Rows from block 0 of the decoder of a small masked spectrogram model, named by matrix and row number. Rows with one number belong to one neuron. Each number is 128 + 24 x the weight over its row's rms, rounded and kept within 0 to 255. All counts start at 0. After the name is the row's rms in percent of the matrix's.
After each neuron's rows are labels from the 100 clips, of 14976, where the neuron reaches its highest value: "strongest on" is what is common among them; "loudest band" is the band of the loudest frequency at the time of the peak. Only what is clearly more common there than usual is listed. The data: simulated sounds of rotating machines with and without faults. In brackets: how many of the 100.
# fc1: MLP up (decoder.0.mlp.fc1.weight, 576x192), inputs 0-63
# fc2: MLP down (decoder.0.mlp.fc2.weight, 192x576, transposed), outputs 0-63

fc1.74 103 [ 85 148 108 110 180 120 148 179 148 126 139 108  74 126  86 128  94 166  68 148 155 166 120  95  68 118 173 164 110 156 119 168 108 100 128 131 123 129  80 113 135 127 163 146 124 134 124  92 162 133 155  93 109 120 143 129 128 141 113  87 123 138 132 128]
fc2.74 083 [169 127 148 149  80 126 136  98 139 151  98 120 171 160 139 151 106 105 154 108 123 119 151 132 165 174 103  81 143 100 104 127 134 146 134  76 110 101 135 155 144 101  97 119 148 134 125 170  96 125 155 147 141 152 162 131 119 112 136 179 164 121  96 121]
strongest on: reverberation (71); text has "room" (71); text has "reverberant" (71); gearbox (30)
loudest band: 500 to 1000 Hz (33)

fc1.552 106 [119 120 105 113 102 106 119 136 114 144 106 122 133 121 160  53 140 110 106 120 155 124 155 165 125  95 155 133 127 154  80 143 142 110 152 133 117  82 120  95 120 175 131 126  88 176 102 144 143 139 156 111 173 100 137 100 130 117 110 123 135 141  98 124]
fc2.552 106 [154 121 128 108 118 140 106 107  60 126 130 147  98 111 148 141 104 151 144  97 160 142  97 108 129 160 164 111 141 122 132 142 173 147 122 165 159 152 112 161 144  82 112 121 134 113 139 142 138 150  84 125  71 151 141 132 125 130 134 128 139 142 197 128]
strongest on: reverberation (81); text has "room" (81); text has "reverberant" (81); conveyor (49)
loudest band: 1000 to 2000 Hz (44)

fc1.213 105 [139 113  93 107  88  39 139  90  88 130 124  89 117 104  92 102 152 107 115 101 138 120 100 136 156 107 100 145 136 130 122 130 110 120 116  98 110  95 130 113 127 126 107 138 129  91 154 152 120 132 131 109 134 104 129 127 139  97 168 105 107 122 120 151]
fc2.213 104 [166  96 150 131 152 155  92 119 119 128 114 151 134  91 119 108 102 157 110 118 126 127 169 139 102 124 166  81 124 148 122 132  92 111 158 129 131 119 148  92 119  95  85 104 106 150 141 114 142 136  94 155 108 151 132 171 126 137 116 141 142 118 162  72]
strongest on: reverberation (78); text has "room" (78); text has "reverberant" (78); compressor (64)
loudest band: 2000 to 4000 Hz (38)

fc1.225 107 [106 141 144 106  86 130 143 145 127 128 148 144  88 119 145  93 107 147 121 127 127 163 115 143 132 139 156 170 109 110 131 111 125 130 160 133 157 103 126 107 111  83 152 144  93  97 112 175 125 109 110 107 120 122 123 123 154 135 166 109 133 132 163 177]
fc2.225 123 [177  94 124 164 156 165  97 144 155 124 107 120 175 130 103 126 109 160 148 159 112  96 126 110 110  93 127 108 169 157 120 169 123 178 164 122  84 141 151 101 122 134 131 116 110 131  96 171 127 137 149 139 103 131 151 118 115 118 123 160 126 117 131 140]
strongest on: reverberation (61); text has "room" (61); text has "reverberant" (61); pump (47)
loudest band: 500 to 1000 Hz (33)

fc1.143 100 [105 133 115 123 100 142 113 108 116  98  86  92 145 129 114 125  76 122 146 113 148 122 135 111 127 101 135 129  99 107 130 140  86  68 121 100  90 124 139 112 101 138 117 178  90 134  81  89 167 107 110 146 108 154 162 118  98 147 155 115 126 138 103 126]
fc2.143 103 [167 111 164 107  95 130 148 152  79 129 126 150 121 127  87 156 167 107 143 123 135 158 105 137  86 135  70 132 165 114 114 127 145 209 116 154 144 111 123 141 120 128 148 138  96 104 152 113 128 172  99 106 144 155 117 137 173 156 142 122 130 110 116 139]
strongest on: conveyor (57)
loudest band: 1000 to 2000 Hz (48)

fc1.231 097 [139 141 142 134 160 156 145 111 158 141 127 136 181 114 139  93 107 167 118 112 162 150 171 142  75 102 117 138 129 169 111 119 123 185 103 167 116 160 105 127 152 119 144 155 121 107 117  77 131  94 163 114 115 129 100 124 127 154 162 178 143 156  89 102]
fc2.231 112 [165 129 105 121 149 153 124 133  72 122 119 160 122 109 111 101 152 144  95 149 119 106 130  92 140 114 157 119 121 113 102 132 151  92 131 112 157 129 134 113 155 146  74 118  79 165  99 189 139 149  86 154 145 179 132 172 148 142  81 152 141 111 118  90]
strongest on: conveyor (100); speed: slow (95); muffled (low-pass) (36)
loudest band: 250 to 500 Hz (46)

fc1.178 106 [139  83 121 130 137 165 151 120  87 127 118  90 121 130  81 177 147  44 105 118 143  91 115 109 143 106 172 134 142 133 134 126 132 134 115 162 108 123 144 141 103 152  95 137 173 116 129 128 152  97 141 129 135 131 127 110 147 178 117 113 131 113 103 123]
fc2.178 091 [122 117 126 136 124  91 126 108 132 128 132 174 124 131 127 138 143 151 147 119 101 133 148 113 119 124 106 121 137 158 104 150 137 132 109 100 153 137 150 100 148 131 110 101  75 155 131 100  94 111  99  98 138 139 140 180  96 106 107 110 171 130 159 101]
strongest on: reverberation (88); text has "room" (88); text has "reverberant" (88); state: faulty (87)
loudest band: 1000 to 2000 Hz (44); 500 to 1000 Hz (38)

fc1.220 105 [107 132 126 131 133 166 117 110 119 171 102 209 174 105 148 110 130 111 137 100 154 141 154 120 153  78 134 123 165 146 145 122 140 123 142 125 135 116 159 118 135 108 126  85 116 131  97 128 100 109 153  81 133 120 106 107 117 131 123 122  90 138 155 112]
fc2.220 105 [142 148  94 130 158 118 132 173 125 108 137  48  77 148 111 172 110 130 146 122 148 133  99 112 146 141 145 106 100 121 142 156 128 160 156 160 119 130 134 120 133 119 157 169 126 143 145 140 123 159 110 186 101 125 157 124 116  96 126 147 160  86 115 157]
strongest on: reverberation (60); text has "room" (60); text has "reverberant" (60); gearbox (50)
loudest band: 500 to 1000 Hz (32)

fc1.324 110 [154 122 113 127 114 143 202 146  76 140 161 109 124 136 101 150 122 122 110 133 135 160 116 115 162 181 128 134 110 142 142 162 132 130 117  99 142 109 147 167 127  99 130 119 150 135  96 126 146 153 155 106 144 155 152 139 130 147 154 120 105 131 173 127]
fc2.324 092 [106 145 168 124 170 115  96 106 125 129  98 146 132 137 103 110 172 151 113 134 100 108 130 144 146 131 154 169 140 118  77 108 114 100 134 156 133 113 109 132 114 111 106 130 120 126 153 127 157 119 101 158 110  85 119 181 131 123 117  77 150 149 131 123]
strongest on: conveyor (98); speed: slow (70); grinding (37); text has "thin" (32)
loudest band: 1000 to 2000 Hz (58)